Weights of a small multi-label image tagger: layers 16, 195000 training examples.
Rows from block 12 of a small multi-label image tagger, named by matrix and row number. Rows with one number belong to one neuron. Each number is 500 + 40 x the weight over its row's rms, rounded and kept within 0 to 999. All counts start at 0. Numbers have three digits each.
After each neuron's rows are labels from the 100 images, of 14976, where the neuron reaches its highest value: "strongest on" is what is common among them. Only what is clearly more common there than usual is listed. The data: rosettes with rotational symmetry. In brackets: how many of the 100, against the usual share in percent.
# fc1: MLP up (model.blocks.12.mlp.fc1.weight, 640x160), inputs 108-159
# fc2: MLP down (model.blocks.12.mlp.fc2.weight, 160x640, transposed), outputs 108-159

fc1.353:426493453510513486532516430502472512485454463521507438577510477430448471415524508447622550540541443508556521544551531554508583541513538455465425590487517514
fc2.353:498483586445470501419481523545497505507481491517505497498464545477462582522546486545418513435483488491516474589486415413509465424512509472449551509549516510
strongest on: pinwheel (79 vs 49.8); six-fold (63 vs 12.7); seven-fold (34 vs 12.9)

fc1.242:534481414507515564462487503473510471481516547491558550558510452553558441496530531370468467460426490464513535494561494467488477530529430434550553456530505539
fc2.242:595551502529399447574454504460509495575564512434499487492495507583555506501543432499548509448478455448432466438561515512475552438529447533565489488439530526
strongest on: pinwheel (84 vs 49.8); six-fold (80 vs 12.7)

fc1.433:456489426469452580477529469534403537519531477521476515546430506438549493605484516435555483416423552459490432455542502569519495544570519531476488535492445477
fc2.433:491541558517517437443417476577522493506505449500499544515480524498493486652518488476460504513510533558484520542561435394407522427495493465484504502498534497
strongest on: seven-fold (87 vs 12.9)

fc1.210:535551511458479449493432487505496459470475403520473499561508406552531498573492526461489454457556523516507517498470477563508554504527517445570526528459504466
fc2.210:502552515518505401496483519414441557490514505506546532437639475488489476562531527490534474545552477430537524547430503460527510559473429504495524531541477520
strongest on: three-fold (82 vs 12.1)

fc1.258:564443504438503420490467524468502477502543473500514551605554530510512516611435513435498481489532551516448622478445526467510499502488496497533487526443478503
fc2.258:466497504526519443512502559517463579482565516537487514400465586446473470505532482443524461547529517490464537498478508484502492514574443468469552591473554525
strongest on: dark (100 vs 14.3)

fc1.256:516512479460465406489515487444529468527434505469490488539480535544530532456525529438524493551448510537450501443531507492508515537489489470499515529494499406
fc2.256:515525519518520407464521457555469515486526504531534447523441482481506431582581513515478544518437497511552604515432460492526470532496480456386572508457551564
strongest on: pastel (46 vs 14.2); dark (37 vs 14.3)

fc1.66:517517501527504561555584470529541525435494551459520490461538453469464547520498446462574581514529479468553552496523572517469496495434573447459502481515514502
fc2.66:502494446448559479471510511485507485499478496498523504428543488552481557514477485500446466461456619526552513513519495466458526510491484484433474529532532544
strongest on: seven-fold (94 vs 12.9)

fc1.572:500504445508472488372489464484499528464490444633503489540534542488540489507493444444481500511538481483587516605453503486473515509503500484444494498469391543
fc2.572:497525487485514554465436451456503559558487484508540472528460505506548553552518458396498493505521521496503459455520535469481440456494460499513560561463549514
strongest on: nine-fold (31 vs 12.7)

fc1.597:540419486455441468483492514475490585536512429506491523522519512507428467490484535465555533544492566503525522470489465575457451496515579540506567565382531572
fc2.597:422468468446525473433513469538475509505451539535476494426451512485445539538467512469473580561528458561489502505503538433356527541495494545537581490437502464
strongest on: eight-fold (90 vs 12.5)

fc1.596:532561451549532476501590464483518521433506528625439481587461503565491493455528531492466542518440450502418501499513509504495527462479481452466538502438528558
fc2.596:448552523501550440529497504532491495574535491459513472539543569492483468598549521557553487485433450508525481473582503493427486521499563557552469493473475478
strongest on: five-fold (64 vs 12.6)

fc1.393:480461502459530519452517489567470564499504527538473561531448493496453461492548547481513493495475541418410540522491473519500497499516565490503492452507528504
fc2.393:462481478478551496570531464552497535535496498465471466546548542521429437486543477495535489510553533506550496497568476569518485514491436503549519490611534541
strongest on: three-fold (43 vs 12.1)

fc1.12:528584514479570566456564493516499469508508536504478532491473436501465503514485476527485487496324543529431496526506500491495470460522546474566508509535543477
fc2.12:513558479466497512546439505470520633476551521545564519468512495499471489515391588546475499553509514509491490465485496510494471529536473537683423489549505435
strongest on: pinwheel (100 vs 49.8); three-fold (50 vs 12.1); grey (33 vs 14.3)

fc1.17:510525452450538542541502564564514511494459497492294493519506382474497513547565501515501519509502480494505539494514505513500482511511507455527523525494517487
fc2.17:463535483456478426533517458527503557531483523489430506559519479471483566434544503535509465504533482484449524568456502473494534540521511531495430566412491519
strongest on: vivid (100 vs 14.7); three-fold (43 vs 12.1); four-fold (30 vs 12.3)

fc1.207:542588533531531506516499507524499532583462498463535489504495489422484430402455418516512491609544556562431559553508487492499462512525530451477471504513496459
fc2.207:428511550540475521480526459460503479513581454481537504471543476492513495513500518435545575589520469529501541557458566511503497545444489507493493517520471463
strongest on: three-fold (94 vs 12.1)

fc1.120:499545446445545555546510550571503520508457512491269493525507386481484511540556508512499499501483482499542544499507499508503491509508503466542524526506494499
fc2.120:465557490438476426529504441512519552527476532490445506560504478480488558426536508518506460504513481467442514564481489472490547523513512559518431546428480547
strongest on: vivid (100 vs 14.7); three-fold (53 vs 12.1); four-fold (31 vs 12.3)

fc1.225:485474454498479467489508499533491649505452497436506470482503580545465490494493498517511578547455508451518502478489515521534529511513518511507531476480529466
fc2.225:467481445568503527491530558547493578506512471467557521534509537603593509370450584459527448547542501447543497472498516481486505585511468546503512433422548538
strongest on: eight-fold (47 vs 12.5)

fc1.538:532548541552475508502508467529468520474481485494471464450444517430495469499528472495517488569520495485467518520543567555494580501527485520501518540426439465
fc2.538:500589473472443522460507599470500469569492467494497506479470468507474516499519425490520603496526528522496454485523491550463577453454597452450518506500483497
strongest on: four-fold (98 vs 12.3); mirrored (82 vs 50.2)

fc1.162:451503451473480520509520515471539565459483497504456604494457503495517515446551457461437593564501454531464493431491456481503532500553509483573498486569564505
fc2.162:495513457466486551504439465441622478536431528522491484544496488514491485507521543508543454479506505463526505443459501530528437565463455572501439474510546464
strongest on: off centre (60 vs 30.3); seven-fold (45 vs 12.9)

fc1.200:506475538512507504431520519472422523537466499451493516471504526472416507491508470502617510523442467434586477498561449594462445445495516445505467547484529484
fc2.200:521484517541562480537483520511462457521498506502459515510492539513412548477500421446465545482520514500454466494489467457570473509511491468489496547525519508
strongest on: pinwheel (79 vs 49.8); six-fold (53 vs 12.7); five-fold (47 vs 12.6)

fc1.455:488582458463552443516480459488476466448523493515448625506556454481482522439482513540501447553536522487518528457441496488505520588516474546560506505541460489
fc2.455:489574486447466458620376536471534543527521534528488520551477486584469488493497512540486530576477485485490482440508514467538540461414501452481404527515492446
strongest on: mirrored (100 vs 50.2); three-fold (38 vs 12.1); vivid (34 vs 14.7)

fc1.563:485538487501483582449576516456476438369502511514493520463484476489511465536499531541503512494546529490550513503470499505497508471496551353525502471450491502
fc2.563:540537507522510454541451503461549571515546479519535532439493548503527452498425472512497537462526530526521500460491513503487493551436507547633484477513477469
strongest on: mirrored (100 vs 50.2)

fc1.408:511439461412471414497407533472479466430486438485460496537505509493563504596519527476518550471555539560504488508512519493494512529504477472633506542492482479
fc2.408:519567496502482401498460446440463629527472476503556503421552526474471496527531503461537471539520529441546485531436481505490500544479472460486510541560478524
strongest on: grey (51 vs 14.3)

fc1.322:517479524472480515537476561441451532476512414452558581466475489481573564493487495532530477491482424494508494525479490496288523567536501480512687480494575496
fc2.322:535521538481507521492486489463478520488508308506460520486531509543470522490521497507494500516546595457508469486519539497447475494514532506450504440472491460
strongest on: off centre (62 vs 30.3); eight-fold (52 vs 12.5); ten-fold (47 vs 12.2)

fc1.185:555477502496487518516524561545553540487446540483466524521460452442417559403491510507471508573493471513450502451479445504477608458523505527438487510501494459
fc2.185:486502453523473470425467515435580418522488516519483491514523424466547410557487521519529511487570531436494475516533564500463506486413498448545498557433455596
strongest on: three-fold (100 vs 12.1)

fc1.467:524500527542541514502540484493462521479509515429536522522555515423496549556522469444555447480526527552568477473506552465504500417520477555474525439464474531
fc2.467:521476469490517528559533497489513521552477494427559554552477539470498548480466520528435504539473485544514508521539438563509475467529579452546454517535510478
strongest on: six-fold (99 vs 12.7)

fc1.376:520458464593497534500483463448500474442494453474590485532513465507491483465486495509490493508469512491493496453457491518495491479496472505520499506515481516
fc2.376:477539522474502433501530478462475555597477506482497482548525498461488545487554497491468472509498497484496444509463485515532510474529487501471496549480555532
strongest on: grey (100 vs 14.3)

fc1.51:498499479511473463540478504589458549529479536552517525500409478509490437492447469419582500556523514536464500516594506540489558452516489560555507408450496503
fc2.51:537529485559445506491437570537550490537514553570538490361500451548403527479446523497441465529514485493481465478458526551435544513514491494505484494465437486
strongest on: five-fold (99 vs 12.6)

fc1.315:571551513597446510511488463473516499551503427482490526564495529447486549490530517552550478426517479470525500500465416539503545501484426507497475399477601500
fc2.315:543470481493549512505483488467525523458489481521475460543509546488542457445510428421494465450492490485480522497470549475544472512569486560523536522472510528
strongest on: ten-fold (100 vs 12.2); pinwheel (81 vs 49.8)

fc1.543:517547464447546543533491552560494507523467509500248493529499436479493518558563518526498507500474485502529557515514507511505479512493490475526528521506503506
fc2.543:442528497428484423514498448514525537550484520496404510564503484488488564416524524544499472497503496475443512556477492468490533513534508555514407565415476534
strongest on: vivid (100 vs 14.7); three-fold (60 vs 12.1); four-fold (31 vs 12.3)

fc1.518:578415497484495502477593482466494441529509493505547504447496499560532479545488504509491515493532488534518457552505503481526487465485498461567507565526524453
fc2.518:494527501583506507505531474515473464491459510512524534514511417485507484526502533574509443596430543515547519473379468499516517569509466469431532552474539472
strongest on: off centre (61 vs 30.3)

fc1.36:502526472575514515515493469382496478490493460483546501537553385517493485459485487498486466500441540480536499458469506514499505493493483542501499510488472513
fc2.36:487529514468508460506516508415478560574496498509492487543552499473500535453523492489487470526507490496518444525488493510531505447530487485493477535512534523
strongest on: grey (100 vs 14.3)

fc1.265:559517469472472514481501528459509469508424472433492431514521411504533494528479540496458557493481475512433482374517489482522503581494482513478489481526506457
fc2.265:479549548614502428510490488480487535545521480461488491438520554527504456496549478508463522461553527563481523536419550510503515568459461547484559586469510549
strongest on: off centre (67 vs 30.3)

fc1.350:448516486512502519507438534470465505447540587483512405449465496523490499587503458524472486499524544491521484514485517502654499539506500570468667463524482473
fc2.350:547518487488405499490437512562489479456511632557544510476506516497532492573500531440492503495505545506482482557532480569571471538517494484574495554499548498
strongest on: nine-fold (100 vs 12.7)

fc1.193:460371458527550511477549542484516483511508515506399506512465493498482513491482526488497512488458560483497754517391506498501540486537470522466485489510461486
fc2.193:494539526513518491442580608517498523469524482510374517452452533484464473497465507459492506515491524497521669517495487476488474536539496501490564558473534477
strongest on: pastel (100 vs 14.2); three-fold (42 vs 12.1); four-fold (36 vs 12.3)

fc1.351:531472528389478500544514485457490538530488448509510530531470500512528450510510453551479485481547450543502542463533531539686452531493491501523308489517469466
fc2.351:487501501484492497493480536517453479483476352541514528529503505472469488557454497512528534542498412466466485449457576505518478480511514495446511465544471496
strongest on: eight-fold (61 vs 12.5); ten-fold (39 vs 12.2)

fc1.118:449395452528545496482532559474528484512501520484420500516431479504482513484480516481487515499481557496502747509376509498502538465537473505455497488498477485
fc2.118:496544520532520494428578600519488530489520485507409516453458507484475470508480509466488496507480510509522656512498490482485482551524498492483586577468550483
strongest on: pastel (100 vs 14.2)

fc1.569:451496521527525490488527544525505487476462573563502476479478508386494469486527518540515486594476539460506503548472490485508566469495450482508528487446453483
fc2.569:438507473505409450495520478498553431513495529478486485497469492496476518467510462399518507539530574491473499463516536498533493521500439501520487441480481539
strongest on: four-fold (93 vs 12.3)

fc1.469:488499605532440466503517548419504516510470530539442505499545536522473519503511450477481565519523509504505544509466546549505468364511490406476521533455423473
fc2.469:507553485480467484472506514542516514541532517450440478453546530606437486494556448479549539425455521478482487474484492585440495545461572560475478467527546501
strongest on: seven-fold (93 vs 12.9)

fc1.180:509502477579517524512492439423497460476500484497514525525534442512498488456467489501486469499459520473511490470481501523497496473505484539489496503495497514
fc2.180:499546517462511446490505519418482560558475495507507495558537510467495549457524495491467479519494489479521449516484508514524502456526489503480470537502545528
strongest on: grey (100 vs 14.3)

fc1.380:425462497505508478559495565528537479529526491526480578514460477526521480538535503523457465421497516415467520443581567530454488548534554485485557566490506598
fc2.380:455528487519546501526491510456504563464457482520473503492576569504469536522449439576557446568543524499547500485434530491472501530535547514552482417547460404
strongest on: eight-fold (100 vs 12.5)

fc1.49:512453426405479455520464513495507399439457453451495491476505559515526498536518488484511542497532499524512453501531512502493503530499454516571501545526527486
fc2.49:515572516563484413492497493501475600522473479512564470462554508484486486593540494509523482528536507489539428539437458516487505575486472456411514592503525520
strongest on: vivid (100 vs 14.7)

fc1.114:553482497530428446504480488511498540578479481551510428497435403525534459528504537493579487492496505503463549537498586564497479529517478470549475527506466504
fc2.114:462464507427552542518482457509520536517469512549423536532571498499564406553481526423577457519466487508519502522461535504486413545474521536414551482480389514
strongest on: five-fold (88 vs 12.6)

fc1.383:497437499531461414525469523481557496526526508476457505512474447502546487448458458605536507517473419448507517531497487513485572505449514565545495493543535577
fc2.383:397534598520559579461493489473553474491460512514477486502529459518483562590463563507601466475452478462512490519523547468492519452487511504501527544507541459
strongest on: four-fold (87 vs 12.3)

fc1.395:445474469531485513564506512412500535501535382446538551477509500533506467468567542529383500520470492465458526480490544494484462574443528509429538543459455528
fc2.395:493552537486558507470534494519541538516532379555492511486490523438490511469424521544559484520484440548521508506501539539508446503576466448511441451521513495
strongest on: eight-fold (84 vs 12.5)

fc1.443:521481457595505539500489468435504480443486436464571483523512438511497483478489494507488478499447513489493500446466496519490499484498479509522503506510478521
fc2.443:479540527475504436513525485456473563596478504488508474539545479464491535474539500486482472502499500508508457517467487515531502467526484484477506554496553525
strongest on: grey (100 vs 14.3)

fc1.327:502509486438473463528518522478562505497520564583524570456539525450574521547474464491463502453527497501532464518483497461527466511439552547545517506514536474
fc2.327:481483422534536535507481499432594507442472548451491427568541510535576516493484564478510494519563427438520516552501477466532488502491475451504413491500464474
strongest on: seven-fold (99 vs 12.9)

fc1.587:508495479441503461506545546517476489523489494487485503520441503474534475461521516494497445456549452518519524503474448551664486504472512460540700431572542406
fc2.587:532469514538509523545530488531544514481461667533458446515504484490485462519540480560481495532466482508575526526529450457490480494498550511517480543480502488
strongest on: nine-fold (100 vs 12.7)

fc1.88:467523522537512461513442468458471476552528548444580512463513483528531476462527571512476439516491515456481518548524522501499477490546466525451486546528491479
fc2.88:484503518453487530529440516484462419496533510521530463480529476566471447461546552475444514535560472476532522473568468562474532446497432439474399435499454486
strongest on: off centre (91 vs 30.3); three-fold (59 vs 12.1)

fc1.271:526455532436502438492510504522510451525523462477518516561534387515509498521475514451513479509578509516523498468484517462510513511490528497566504525453502519
fc2.271:490514508542509395533522498513472596487538527534522518384484575450491467539528484463509488492535519529516568525463496477508488534517477496395530542462525485
strongest on: dark (100 vs 14.3)

fc1.192:512492456476523438488467497528479505473511478540434540542550489501491497556495495493504480486498506493506716482496509491499498496506498513486475524502488495
fc2.192:477497513503518453503476551500498563497547514563452533461423575492452513504475495444513489554555502508448533495515495471484540482560468499489483546487568543
strongest on: dark (100 vs 14.3); three-fold (47 vs 12.1)

fc1.461:445480429515459476526512538537526533457546564552449547501503589516454530481436497448483495541561468476399569479577558574480478550401511480521518468541437520
fc2.461:565495451485495511496527482551475509523476543489498481476543558389477457540564466478519516527516527503417436453508496405552536457574475516487470520523476492
strongest on: four-fold (100 vs 12.3)

fc1.549:460471542569496493494482474488522482518517508513475552548539518507497424402493449594551398540489446473545468562481490451498572531496476554434490517543532546
fc2.549:455568599524533547512568526539501485419502511464511485530523463486443612542492553540539460469507466495476490479512431531502531504509532465418537522499558444
strongest on: four-fold (67 vs 12.3)

fc1.358:494497545444538461442456542548503465414512511470508527553540682501498546538573523482508519544573491494452499493440509501524532493494521403521518462516487425
fc2.358:440572515620527446533490473467490520444454491515507505508492460530504527533508489531621517575543531512459475514439469518515543509449508491546477486560419534
strongest on: pinwheel (100 vs 49.8); eight-fold (53 vs 12.5); nine-fold (35 vs 12.7)

fc1.143:497479493396501440480539493507496519500523486494524495600557291526542500497490511481495510521473527541505451490468516468523500508456507486501505508477467532
fc2.143:473519512548472461517493503532451593466502504509583510435528504455521455547546471460515481497527500544520577511437475475501510511521456488436553546475525502
strongest on: dark (100 vs 14.3); three-fold (45 vs 12.1)

fc1.430:443494514477456485473499535561540495486556475489400532497465424491451517488485562471546470523583518543491579464538508561497427505510477450576514516509486486
fc2.430:486481488486472459522583476530485569568484558526452538523471492628444558513542493531489560474448463448524544511467517459476478501587436501461407541507497544
strongest on: three-fold (80 vs 12.1)

fc1.255:494517511436505483480468489495487546555554476449455524521527536486369553511533553445496630529469510538453535442559501536514476589515517546494516587450440471
fc2.255:571521454431503448509429487519465468471481539573534496451510504384577463561456500458469519527441510505555459438482489422516487484509478494517523511476504451
strongest on: eight-fold (78 vs 12.5)

fc1.375:525564411521510499495468456486523540518519446541514485489547505492516445486527491540467531470513473561543491499504447497479545493522476462488458524493548512
fc2.375:575484514480537549440462524511514385465443504554540453539523474545441560529483524525492482555543498475487453553549570498516492477407508468474549535464528513
strongest on: off centre (96 vs 30.3); three-fold (30 vs 12.1)

fc1.152:590565586493453519492451474452482511475440452521513441526567497482436468532615523516436495497451506466501581548474547408474568511441510426497495524478526503
fc2.152:453559520521530525473469565528391550522544475526443451514493446564458542529539509457551565509540464542543449534507510650472567524603575515564505495573460554
strongest on: four-fold (71 vs 12.3); three-fold (29 vs 12.1)

fc1.627:560600510460505443528508499400514499535483483446543528464535332495501470536546531505457486474454530510532529437501515487513528528500509504517516509508461472
fc2.627:495550479472500448549388527480472577548504503552565478520656512497491543472476510495536455507503513505522549507495505511502524468504493364547462487537469492
strongest on: pinwheel (96 vs 49.8); eight-fold (37 vs 12.5); grey (32 vs 14.3)

fc1.131:459572509488521486558474595475489471465569517522541536467504490534567472489446451548540512534460427521467497529446487424483491511534537481539472513510571430
fc2.131:430515562541519556435608473552579471437495547477497518547560558470475509531438509521544446503515446467544524436492474506473518500448460518388516467513473515
strongest on: seven-fold (100 vs 12.9); mirrored (90 vs 50.2)

fc1.218:500541548488521467544548491538465518578516487501484535533551508505443472497523498511465416509418526513481524467515500460493410545523507470522510496563498464
fc2.218:490554489452478461527470455486522593486571543529580505518529533530467535436401585520501442506496539513454490453499485503487397553496447521633518476509521476
strongest on: pinwheel (100 vs 49.8); cool (38 vs 14.5)

fc1.281:510469484471546511546480457558575517522475537493489518485454525561487426412514533524505498496495462545525490504453555446496486502426542442492469414474478529
fc2.281:507556519492435443475493615548486450529480508503497476473538534460505532431455553528488508461513450480512505482515497567532463494494470473475520553499479446
strongest on: seven-fold (100 vs 12.9)

fc1.205:505443491560433514475497443417522525482470521539697485453504632501495506434431495534490534519524504550518470488570480515498481510490500420486499472515474522
fc2.205:466493530432476443468510422588482527552442496486386488495460500445484516498531571505476477540519517424459498477435516520500538481572459491430498552469462532
strongest on: vivid (100 vs 14.7); off centre (68 vs 30.3); three-fold (39 vs 12.1)

fc1.460:494537500406470407517512520444517448516459503438485498562503617523524528491451530461527472546480503527470520447524500480509515523498497501511508539509516469
fc2.460:502514514518513397502499496594459555480534500510539457513440480466509452575554498480499536490463508540553557528449450508516475537507483469395588508479516528
strongest on: dark (82 vs 14.3); four-fold (30 vs 12.3)

fc1.323:507526478572512507506490460388498482493491461484532508530545386520502487464474494494487467498450532482530497456474506514499508496494493544506501514484472518
fc2.323:489540514468504448497510515416477565568495498512494490537548513472495533444523495481488473526501498490522460527482499506533499446529494481492480542511533526
strongest on: grey (100 vs 14.3)

fc1.486:465500474448471577530475468515493549503536508487467427511460534530509481497477418426502528513451491495533471557440504507465446528468595527514477513424452518
fc2.486:553518450534351547474538547466552487518517468467504460478455490505515466483521505471400573505556473491456469479545437484503442530437541566545460563556508482
strongest on: ten-fold (78 vs 12.2); dark (32 vs 14.3)

fc1.39:481521441398466400477508528425513467473517485478511464537500468451498481548525503484488522552529534474579483506514467512510541504526522470498510508517485530
fc2.39:480489495484542431522487463495449572506506455600553481492556512477572495528504492479586470489489519541557525558454537488496485598468404476455562551548424468
strongest on: eight-fold (60 vs 12.5); nine-fold (32 vs 12.7)

fc1.226:502581532530522500511545533536508483543491509514453532478510433503499436544504528470480495486278498552417512452478505505491524497549531500431505496535498525
fc2.226:524572465491501511525412487460513649500513498535547515470600502484483516560434562552498465545491503441497491485484511494494525535530479431584421459522477451
strongest on: pinwheel (100 vs 49.8); three-fold (78 vs 12.1)

fc1.343:552531498465426564508542496579528517524592556426539534387565482496513528489455548463457534507482458499501530418531473600507467492537494490512525486509408524
fc2.343:508515455522517470531458463454461474529521492498518492466569520486462472581589484499496504485524514452476497503451569360560507485506523480558432508520517539
strongest on: four-fold (95 vs 12.3)

fc1.379:463494552506501483552499481471473504552524503496512463540476528518466508408548555499526479534474499471594507532517487500516453547521564478492460584472551572
fc2.379:556492530495427477499516515440489477560535496500529527485523529547507430526552501545450497508448523447455451499472441470495486477523506533496485432442517494
strongest on: three-fold (94 vs 12.1)

fc1.557:492500470525527512507510456483493567473468496500434484434498526480504508469541528474528544521504455458519456459501534521470514486543488513474505486549451424
fc2.557:522481565476531469494576416493482517453539512479528503483453474494514484466551488437485535534571493517528503488514499487517525508500549446466495512574559560
strongest on: nine-fold (32 vs 12.7)

fc1.521:481530488456500587510565491406492441357462493493460523469562531492503466495558487530522494520578522506648558478494485506493493480560499436512512490457489532
fc2.521:513533495539517423509439512450502547539583493546548510474446545491506446487475440512454528439559506586498451452521492489513511447423506581561522469501491440
strongest on: mirrored (100 vs 50.2); off centre (70 vs 30.3); palette: dark (33 vs 14.3); ten-fold (31 vs 12.2)

fc1.282:442534529457479529530523521444471542503452500487514495503436559448481511515554512513501537525562546492386545454513513512489491527457513505434506456545516478
fc2.282:448494485492483516476547462519492554500540495516561528551544493457507479404524465517512514498498504515505501492482497525531523468517548449564483513428471399
strongest on: mirrored (100 vs 50.2); four-fold (38 vs 12.3)

fc1.536:509514507470500476532485478431369541526446526475592553571525550404474448487542457505538407498506453461495463462528407578446557528496549541496488457477508521
fc2.536:560440549496441568532514522547513489441498568452498521470479491493411534488453449490532544421504484447513459495446495522441507437500540452523477543484480507
strongest on: six-fold (100 vs 12.7)

fc1.301:508529380490501515529506465524462526479433511513534504506495568419542575429483524490452458507532453459476555528544571500524499384505567536517507480585423495
fc2.301:481552503486510525431463456545482503457535449535479445474528414451495413481502519584528537469479518502518498510465517516544493522561464482524516480519504517
strongest on: three-fold (57 vs 12.1); four-fold (43 vs 12.3)

fc1.264:526482450502440416450511499470542525477530482526493507549459393491526470523476513519540531492494464540532545507485455507500559477546502509537479513542479555
fc2.264:451473555500562536553447502463497463484458501521485503563618466523459525542502514504615471524494478401510511531502565467536423504474482483484547503456505497
strongest on: three-fold (96 vs 12.1)

fc1.416:483526539450437395533501499442471445503456450469463454477498516501489484475600493451480520520487486549451477471580537511516500488490410426535514517508538446
fc2.416:496471518551500540488533483477468516508527513378481475583514506449488509550487466498493509550494484513508536502450477523508492472510500441402514452492592583
strongest on: mirrored (97 vs 50.2)

fc1.594:489425513384470404487534529466524463488469477441494505576512511523527503552479523435492532528501519522553502492496526469525505532494491513503533513465520463
fc2.594:493521482564501425540551464516459603504470491548538467410559488445524419550573520483515451501517498538561522497447474485503500571503491470363550572464518484
strongest on: dark (100 vs 14.3)

fc1.548:492490529490549480516540532483483527546431498476568511465536485457453485512495530503522539497497416490474546564547515510428483553512448491501435525448487573
fc2.548:499452538491557521509531531532534499492549537458543502547520571545430528490487488485489507484482501487470527522491391472458418484439492557542495542465498454
strongest on: seven-fold (97 vs 12.9)

fc1.269:521557472450544534530489547564488507524471514505246496525498450480495517567563523528499506498471491500532559521522504511506475512484484485517527520507502510
fc2.269:435524499429483427507490448514527531547485519503397514562501481491486565420520531548496475495503501478439515549480489471488530512536504560518400567419467526
strongest on: vivid (100 vs 14.7); three-fold (62 vs 12.1); four-fold (29 vs 12.3)

fc1.112:527542505421463467495506505441535470499435506472518482537507518542515525465472526452501485549470482543481513456550506495508534508497503459432508528473483472
fc2.112:506525522525502395474535479528483549515530499509482476461467510458482451562587465473474530515451487545558600507426488490507489556489481519395589531486526529
strongest on: dark (51 vs 14.3); pastel (49 vs 14.2); four-fold (33 vs 12.3)

fc1.635:505522478575516511511495456393496468485497471490529513532545401519499487456473487496484471495440529476528492466473506519497501485496486547495498509491481513
fc2.635:495530514469504453493511517410482559565487493512494492551548509470498540448526494490483470527501491483515451527487504508525503446534493491491470539507534531
strongest on: grey (100 vs 14.3)

fc1.214:488487582509544481507579503464493492492474536501533455509534517475478503483518490473524507449513518466475516461588493527454530520528492526505465465465539537
fc2.214:449492459546523494495532521445500452476532599455438466509497478447524541502522476522513423436466497505447417444518489519585587471436472535510652508499449483
strongest on: nine-fold (96 vs 12.7)

fc1.352:453479456487521544546549526490499526385456494555516542511606471533532459469565492537520486539489509474651519533556495513489467505478465484434518509484501488
fc2.352:507487520490519544504464469426454534483571530498517508536456402528451473532530420486468509494529479574533543501542488473529510447460523563479568503498498516
strongest on: mirrored (100 vs 50.2); vivid (39 vs 14.7); ten-fold (30 vs 12.2)

fc1.576:511538520432484471577480530484522495341464524505502516425601497521520477581515470485525465485506475512529454466551473516488503511459490455508523465504519553
fc2.576:506529480568507517457422519545548577542578527544490528472439528496508465483476383579485477525513544494493472484496477519499484507498500502520490521371498416
strongest on: mirrored (100 vs 50.2)

fc1.535:543486457441468464502426518473513401438475439471523500510527509525530493530539479492517541482534495521494465504505508517498536512514473500579508539480516491
fc2.535:511567501531472397489480477489480605513467478518543486454552483486474509581544493503510453537508507467532447542448489503510511547483487461418527544510481509
strongest on: vivid (78 vs 14.7)

fc1.22:516496486505502538485504484553509543472537515523486541474528526460493537455501537419559521503528507482463481447555497514488478421509593452475455584454500518
fc2.22:522514531457506493453538553540487496572543554470576540539539516585433476447509555446476578458554486473509431514471506538480462501484492576508513547487561468
strongest on: five-fold (81 vs 12.6)

fc1.513:458551465455556483537457502459489488511520539465413505518520517493447544398516506526472514462536559466417475510500476389507461517528529518514505512539551507
fc2.513:473520454487501595507461427527466476548499533573515466553540478524487446422515555534500480467529474556512547514492522540530467510498474368508458511468470495
strongest on: mirrored (98 vs 50.2); three-fold (73 vs 12.1)